A small image autoencoder, trained from scratch: soap at rate 0.0035.
Rows from block 2 of the decoder, named by matrix and row number. Rows with one number belong to one channel. Each number is 128 + 24 x the weight over its row's rms, rounded and kept within 0 to 255. All counts start at 0. Numbers have three digits each. After the name is the row's rms in percent of the matrix's.
# convs0: first 3x3 conv (decoder.decb.0.0.convs.0.weight, 192x192x3x3), inputs 0-10, a 3x3 kernel for each
# convs1: second 3x3 conv (decoder.decb.0.0.convs.1.weight, 192x192x3x3, transposed), outputs 0-10, a 3x3 kernel for each
convs0.101 080:123171125142165124109194143125146163079085159117129132175125110119108108119130096117118118154148170130129096104105158150140146119141097151102138093095148112097095174203142169150115079138100098139106132141131095173159140101124144089084109079090101116090122148143140132125146120162149127099143152093
convs1.101 081:075103155125119080120127128158160149154147136111111153130141166121149118135110125126099098075095099142165110123117170077122206123167114174146128166154118131117102123186129140122162149117149076135144121129134145151148129136158138139189133116142126166121149128127137159150149115108106137110137121067
convs0.102 109:080196105095151166102155176108131105119091092128114110112094158140128161113145121104152111151119134173080130102163156076149159052138119146105110107121149104110157125099150093084137190171132113159135164130138103126166117112152102091178090114177151075142057214122166061110121125124108136127137105131
convs1.102 098:076149118101137134133119128112133145100214135149134166094144096061159132098161149127160082134129116143164111098158162103131145116168110126139123079158111116166098128122173139130186048128151113153134123121105109158092074143172065150158092163147116137129126108125167106142108098127118115155153115167
convs0.103 094:087162123168167124086124132096176101140143127096093104151171096116119118118118113131095141145169114153170101100057061117188149077162102149145142172124178137157144101148122114086196178186135171136126118160094116075084093200134125102077103079171118146119128103126077164118131117154141116126130123109
convs1.103 112:156142151148099094163142101132137130149129155088102149122147102134146163142149129113050096145159084162164132138134144153120117167163105171105102104081050082116106122062030117172129172174207137151111132127131125067127119115142138125145162141191157108131137129106108135162156143138138125110106160133
convs0.104 099:129140115141143127139148085093129166128102093102112126144129142122109159129153130109152091144133140117158117148170178162147132132117130157148088125163120144091152179130188133120086092081130103150161169107131134115124149134108115090157113120096139067154102202114132069126162149135086148136127104118
convs1.104 098:173165133097144124114129077143133146146176125077099140122111111108118074141122160099131092129133123124152183106090138135159121110097129079090132149138117152159121141138152103079088107120119143141153112117130139158077100080094114125109136145155111060138141146104133151149147110109101122143158125121
convs0.105 109:114127124111099115157117092118098107158147105087122158119131118132091122132167103155162102084131145155068098133116118128103144155118102142166133113120117175099128101183149108053145118139156076122166094123149162112090108103128118151117150130139070140150137131129065062100099120142135149130124141150
convs1.105 112:134139156138144105137138146162166141104078124111126109139134123170143184121122137171196119101091123116126126104112128173190103110147152139149153112138134128082169098120111113174183147079157146122131091110158114132189098152099150118131114167155124151153146133165130140119128108111152139130104125139
convs0.106 126:082105148129151118114163150125070130142189131081105119085147116166143121090098143127123137134113114079081153107100131101134126148113143106136165143140107090153141141116136137140108116120123125108134126118089116133185145146142087132128109141138158158136144138075075135163122128144128108152123149130
convs1.106 115:113110127120154180132142155134196167118070101104110136136095159132100163105132124085131193124139178144132131084151105134131137149167112119077063124126174133092125148175166081095112103157146131138133128139112133110101098112126082149161153136114138105139141150133108110094107148148124105137125137136
convs0.107 093:170152131167134145155038135162100119053139188102101110122116155162129137172130117115130101165105117166131153092114118145129127113142152129125118150155118102157126117147127136188113115116131147112111162131121131106094116147142148108131101165152118093154152099146150130117105089103146117106112163113
convs1.107 097:090138129143114134125165105123109158092121169150172122160115111138104094141101136150133089137149121160131128121134121148105145124097132164080087147110140134132139100094131122087169111083127151117083145122042150119149123102137105102137100164138075135096107112150123137170128171138150125143170141124
convs0.108 099:137132151172112150135154120122168137131139140126086131144124111148095138118077121121102187092154140140124170140151110123166123148150110082145129143182063168128075144141125180138086075135156107154140130125159151136196140129136130153110127132079154136130118109109111109176137126128096113171148113119
convs1.108 109:122082132093095172105120143074140150154120075126125125109123131191122094151107101081124181125124173127101118108078142135087125120116128128123147151102161122137144128139130174095085126084102120137146178133125155109125156141161125113105126120135136143116167149100120140073126152101103140131092128146
convs0.109 102:155151105129088112079132156123156085189103110116120091146133117109126135132128145186160096093131155061130155114114153149101113121108119138125121129140147115111144099147155112143142094098145136154144102104130127103119137134133123098118106151140138140126123052173129189134115110149129138151137097129
convs1.109 111:146105140129127134152168107130121130156111098112139106166129106125146100140155139104101206092142139164098087152137078166146116163161093145151118121062115110115110112143123131109146148130100131103145154109113157100087149118145148131120134124140129141110109117119083115157105131102114149135102163148
convs0.110 099:108160089138162086076135136138126131158125165114086076068155123182157110098122135139095123151084134079151096129125153151108140135145115107141140162126149111146131114163149104171109134116091089168156110154141089113163126163142137132103144153155108181120081052074122157151137157123104127116127132130
convs1.110 098:116095176122133131139139116144138121159092138134149120172132125128109143134126150148114113121133134135148156092134133132122120110124136127126132136158123140112161140127157152126162117170113120118176112144129125130142097112142102120142124086109094175151182125176106105116124123159095115119129104111
convs0.111 094:126149113147083164126122172147106182119133125116123120091133133114131101106178158134133103120144174133102155120106088130125159104093117126161118164127146114047120118057087095091083112105138133126132100125148119117130126125121118151154100160137101128170087159094173117114124122137155123152144112120
convs1.111 094:106136133089166115150155111141099128149158152132124130116085133111112164122160141142156124108108113126110121116134153143113172159130137147165151110155152115129057067118101077116166161164106141152168097111137078119106055100125127136134140153129143122168160131114121130148145127139120129088133119129
convs0.112 078:087198088111184158087173110130100129138120088118139090126105139165117125137110112123125119106145146120164107119117160145117132096116111134118163120108143130124141146091097108144121134142134124109151172116156138151101122131151101120100139168117137132088168092130140182152119097121153127124129094118
convs1.112 078:185111167150087117178108130131158134160156126139130121141116136138164084115127134118103107145135070134143146149156141164152107109157082105135120057126107110115063103061100115193131155144144119108103130117114138092094105128120164178136102158118090138126139148109133112075112115105133101116131142139
convs0.113 100:141165099144058139162103105118127137129106150087169115098134103147133125127154143114135097121147116147118162135131109148110141132111109141126152102117148128116134119074125104056158083172104145113126171122105178072140094144079120129146097111149125132093112150104129105120142132120139115128117125130
convs1.113 092:158106126104135097185129129132166190097066146110106129133085161137119111172169131098123134130152140130123109136115148143085118134100141066129096125117180117138125132114143081127165126172161175151108154121116112076122057118127128132144138127093139147119112072156140140156107171119119094135128119133
convs0.114 083:093150148102157167062186139116117125147164085108129129143140160128144109141145117116165143159118116103139145188155125180093100139117124150081111045101154111238171116098126113154139160147129173128124111118138104128129206045126098042113093159146071080190146181073111134132143127163156139141075132144
convs1.114 086:104147169086124133107102115151120108180130145144138155138112139134096154126103135092123111134115144140113133167170076159117072092147105112056142095122151129159144159119145174155168162116091137149125132117141153136099195145123159182134118157061159155137114140143111158138104176136121131107127136109